A small encoder-decoder audio transcriber, trained from scratch: trained on telephone keypad tones over noise or synthetic speech.
Rows from block 9 of the audio encoder of a small encoder-decoder audio transcriber, named by matrix and row number. Each number is 500 + 40 x the weight over its row's rms, rounded and kept within 0 to 999. All counts start at 0. Numbers have three digits each.
Before each channel's rows are labels from the 100 clips, of 14976, where the channel reaches its highest value: "responds to" is what is common among them; "peak on" is the class under the peak. Only what is clearly more common there than usual is listed. The data: telephone keypad tones over noise or synthetic speech.
# c30: last pointwise conv (encoder.blocks.9.c3.0.weight, 320x320x1), inputs 0-79

responds to: key "9"; number of keys: 1; last key: 9; first key: 9
peak on: key "9"
c30.72:430563533595529487544473522444512487633513520473620525535498463448525500496462442455490481411478486508533502502495514551458453484447462591543492441464611593481491492477535460513587693479501485401519509545484511531533473591444508583516457481

responds to: key "2"; first key: 2; last key: 2; number of keys: 1
peak on: key "2"
c30.266:499490423469453520504487486457495546456490560453457474489462457539525553524517490491554508535495494467507511502632524611464534465474405397526519442523494410445514494477504533556476485509490463425513449392489461489515569521564399464511477501

responds to: key "2"; number of keys: 9; number of keys: 8
peak on: key "2"
c30.97:575444489546464513555517548475530485446533542545481474498431535598537559505537483506466503511481618460519507484526525502541587415509513478513489464545560479514537440513508549434476553556526502579470494530529446535515526501594539453498520580

responds to: key "3"; first key: 3; number of keys: 1; last key: 5
peak on: key "5"
c30.40:507533544470494467505494417512496522489463523530424449473494546508510521509540460481508493491468599564666541583495477542470494480505495449497513404573467486480629520447549497491471469471396637525601514505513528433497456477464479482490418532

responds to: key "5"; first key: 5; last key: 5; number of keys: 1
peak on: key "5"
c30.206:482512536404524407488434518463491490411520498667465536428511460497444503447525520498504518442467411575520457613646508483441456552574526421516509470451465469440501451439600479534549570482445606565484538568520480573598467527485513427616434476

responds to: key "3"; last key: 3; first key: 3; number of keys: 1
peak on: key "3"
c30.111:455467555456538525522509521448650624600446538488520444452529474511626477485534514518550504532555598554486508556451486524497448599547505523504551691471500493573437493493454554565485477512545480611476546447503507544468527449445522525564491492

responds to: key "4"; key "#"; number of keys: 9; last key: 4
peak on: key "4"
c30.315:534528443518488465525478405457483540462466451426557493565464557476451526524545526583507468604483496582476474485532412487530443453491482581491557469542524507503483483488513533540508505538423576486489550446416483486487443572509456434477409523

responds to: key "6"; first key: 6; last key: 6; number of keys: 1
peak on: key "6"
c30.211:432601446670517498472514496499478473559562521459487532629488514518410509527554498496534521503559538463403589473537473502444543465493478495495532480448481520502448466471525533469511488549535579518532430514469528476548472455492467454408470520

responds to: number of keys: 1; key "3"; first key: 3; last key: 3
peak on: key "3"
c30.154:527508555447513481543550653465532489564460462494410508508542507520595548511516549531531557479522579517502477460485458513543449583513531562514438438485509412475460489504458539477482482512510500492457510413467457474427595490436460474488428544

responds to: key "6"; number of keys: 9; key "5"; first key: 6
peak on: key "1"
c30.116:404469478530609472409582505505415438519522478475473527544555523541485489478489457572494576464510497536543471564585543558580473483516515556465476471473518513486433468514475444493546506534470492494480487541548483524428506449512500503628526498

responds to: number of keys: 1; key "4"; first key: 4; last key: 4
peak on: key "4"
c30.56:468441505465480421478525425436503512474467528451507562505474479483521540562477562529497544522529472495512522499472515520495541550430471482507494509528479600506535548498485551475534515459590482496495532480563538542427480495496490536490526451

responds to: key "7"; key "#"; number of keys: 9; last key: 7
peak on: key "7"
c30.172:468505498476546568458572493429442539436497501407487491546439499469516477478524506553472529411503531488516470536499496485542394524502527595530491538549501521438550529445478483531395460473518516476537477552498578516493479476487518511507499464

responds to: number of keys: 1; last key: *; first key: *
peak on: key "*"
c30.287:467552481518508545593454513499544499581479509583428507502456470489562478484513511476554511508437610562509501452548503572487580497418461533538466520489582476571586531462560579520562524457478540540505454513603509523513567534530559486554485464

responds to: key "3"; number of keys: 9; key "6"
peak on: key "3"
c30.142:520503497469530363485449472473476481476499409490489454591439522505475472509426540504511431478507564471469452529561475496497458516481500506443523529513509442507448501523527478512532525477525459477503465422459523534448534532430482463455481549

responds to: number of keys: 1; key "B"; first key: B; last key: B
peak on: key "B"
c30.160:469553470443498437522507573399534507529496477569498483461492517468507484516520539497488427500527495612572490493455543511588541540402541501520515541523541499488562491464452525466612507534566425455515552582511530512484531552474485477533557522

responds to: number of keys: 1; key "3"; last key: 3; first key: 3
peak on: key "3"
c30.4:468484463497547516508507531474480474553523532483479489567472485454482483466396522479510576453522445502448503517513475475461458498504485502487544587540454558480470488470510554476444503473537463490505485425510484544463509499476456537476523513

responds to: key "7"; first key: 7; last key: 7; number of keys: 1
peak on: key "7"
c30.221:488573502500510588532477406516514517515510469443634553499505557523506558451514449425533598400434399517542461489507383537489468527574533599469458464505415465448429637548503425505556593467511401361524539530552558562502521413443543530530553438

responds to: key "0"; key "A"; number of keys: 9; last key: A
peak on: key "0"; key "A"
c30.161:525469511531499451474464396465467553471439449421490489537599459526461441557474386491514486511554389503511514462464533459544390564446627466478479533457457468466574526425443536475505487430538522510501418524467461485452579447547421607493537552

responds to: key "3"; first key: 3
peak on: key "3"
c30.246:470460423419545457562466534505527427467514503359505484516524442568524467490465445522479435492502496497446476459477494453477489480507493534522469454515470478515468551436541486503465534538494486457428486488489494496493548556482509555443462556

responds to: key "5"; number of keys: 9; first key: 5; number of keys: 8
peak on: key "5"
c30.86:457485539495548521447453461485423414518434520547469446481520445548591571574555502481485519477494514523456581552564539512484538561532464465492478540449497492508410543530510466549521550420540496526513515546483494509521567558611523529472497536

responds to: key "4"; number of keys: 9; number of keys: 8; first key: 4
peak on: key "4"
c30.207:469425530540440568528433532503460536491543495500498454497528439490489463469519523496493570540477456479592564434510523477507512453506480514538518544485449586518495512541487513490584402541456551533390486430404526514563472527512485476495460539

responds to: key "2"; key "7"; number of keys: 9; number of keys: 8
peak on: key "2"
c30.34:478474525468583468511470491456535476426503487499486533556517519464598596484492519542476477519477625561560484603544550495510497577574467498485471507491493440472539583546460477498507434422491573562504501536539473438571540489588493445557490473

responds to: key "*"; number of keys: 9; number of keys: 8
peak on: key "*"
c30.50:517524498510516414580510488496445476514494424510403400465535449554532529432524453486512488458530492477474426487529529591485548539523529472493490455559491490469581522477480505511484530537481472604549426511477491512551456457505493489458435482

responds to: key "*"; number of keys: 9; number of keys: 8
peak on: key "*"; key "2"
c30.217:490529501472525478552550521441497500476515496483481573460472476448539538537453515515459506531490592619551469511502520525442515516490526456510501559427537502561548494536519552470474450500485491526500499552538554528490522420595556482523556459

responds to: key "6"; last key: 6; first key: 6; number of keys: 1
peak on: key "6"
c30.19:530546471612484481516490463468451528576512470481459529551563500541419504527493419566502529402484479505442471518444489556447534436597488514455573489516443593506460488516574507519543407630643574432504353406462612528591534415567547498401468450

responds to: number of keys: 1; last key: B; first key: B
peak on: key "B"
c30.32:509510496516501492462513564452494426422514497446532526547495466524529442573450527452469574508485517502556430503477515466432512440507483444510495526438473395472515554579490552444476513575487414510469485473466507490458503511466497499503503517

responds to: key "5"; last key: 5; first key: 5; number of keys: 1
peak on: key "5"
c30.76:499514511457461390553454467486475552463485433603436485525463524553449522426561479443476449508410576637473459571532509599460402497474467440460523421490476454426545411448511418620571489446473612550495502494484497564463541520460519447515429575

responds to: key "*"; number of keys: 8; number of keys: 9
peak on: key "*"
c30.73:508459473502450450580535470522524530502496501505412400453539447533454456443475488516497431554532550599578411476391499610498418545485477422461519424470499473509578475461518470590505472510608501583481512492448487426513488518488515524509433518

responds to: key "6"; first key: 6
peak on: key "6"
c30.119:561504498579467494502496453510487468543524535490483447517536511502517556643451451508462511498511488429518456545529508537496423421518485469563488515536394435536468461479499569523478474469427451475523464422488551455503509508486484536450493540

responds to: key "2"; first key: 2; last key: 2
peak on: key "2"
c30.26:487448440468502449557460485496596510482542496404512526529566458546437598454522501550543499502535620390413539480567578534465552524462493521505458351565486447573476475451508523549375502548547495511507417513446470488469490452533548524567439488

responds to: number of keys: 1; key "A"; last key: A; first key: A
peak on: key "A"
c30.264:487513577517550450456552497535477522418488550521512476491588483475439479603482458516494533554515458537500433453529507454500462650482518477456520579490458478528549613540552468457436541468542548505490569510507491523504445506569503498567463554

responds to: key "5"
peak on: key "5"
c30.101:463488465483462489487537505547474491479554471525581511488439465568541567481474511462516603500467512527536472573530475444520508491583496381502440472513481465473484533495547465525536442536436513511536530479508568547532485526547486494502507464

responds to: key "3"; last key: 3; first key: 3; number of keys: 1
peak on: key "3"
c30.286:551517516365497582441450468499594471563462496500486428388448373565620455480529483466428634518489580453524499508428371488584450487522515469479470624431505387519493486406485526478429411425501429534499562423572490494530510555538515536468508499

responds to: key "*"; key "C"; number of keys: 9
peak on: key "*"
c30.312:557461473537541513588495520465489567491485516496528494585497481561535476486410487468519545531541515549583536476519549546489453522505474442522517500471511467485519444510472534498466438496494424539546503496562542512504569519468490474462485495

responds to: key "5"; number of keys: 9
peak on: key "5"
c30.231:471524517497430511463489484465480577487384544548466502533455460488491509414517586590567474498449497514549534463531484532483475523506578445496503512477557484489521443512525527567560515513482440517485585519548510420469473442449566528498534493

responds to: key "7"; key "#"; number of keys: 9; last key: 7
peak on: key "7"
c30.302:511529484509492556473510548502468490499466506508541536475443557488527457480487525506606584453544463458521462527427415570443575539567442588531535519483446598470563533529530404498502558562523511515595487467422542535462587482555478513471554511

responds to: key "3"; key "0"; first key: 0; first key: 3
peak on: key "0"
c30.54:566466613443523506422457451490464524544530434492477503503508547522549574539505497500517504468517552490539543479501498504511537500512488484452451511426503540538554516448436464455507548465501495524553533502503475504514447538452582516506528514

responds to: key "6"; first key: 6; number of keys: 9; number of keys: 8
peak on: key "6"
c30.209:544489513576499526581523543529465509472499490492503586671492453557523499485514513532482480496529487528508487517546459578501457523531522496483445539525411522511433532487551528515514447483541452466445467437520472453439478508415508518551469581

responds to: key "B"; number of keys: 9
peak on: key "B"
c30.191:520508486507547527503425541525427436461473510479524515439546551511478500593479545489445474498492487535510441438418502474489500484489419468462462504515537457539526422495445529481453527518553419425537561539502460410477430558423481573511394503

responds to: key "3"; last key: 3; first key: 3; number of keys: 1
peak on: key "3"
c30.178:479483459454438421439511475476515480573555509487554426496474621432667452490549472436523550443550666536478454549422512508462536500547418556475536582493551446468530505643570453531557501513478474598477519503448492512428509496511510483482508490

responds to: key "4"; first key: 4; last key: 4; number of keys: 1
peak on: key "4"
c30.179:476451488477517574444450440448577502520527505381405500414473458327473454518487545493458470611528472475557509432441481382524374582493471468492515531508578574556517617513585628512381493463437619465496666436428482472536462588512491485458466474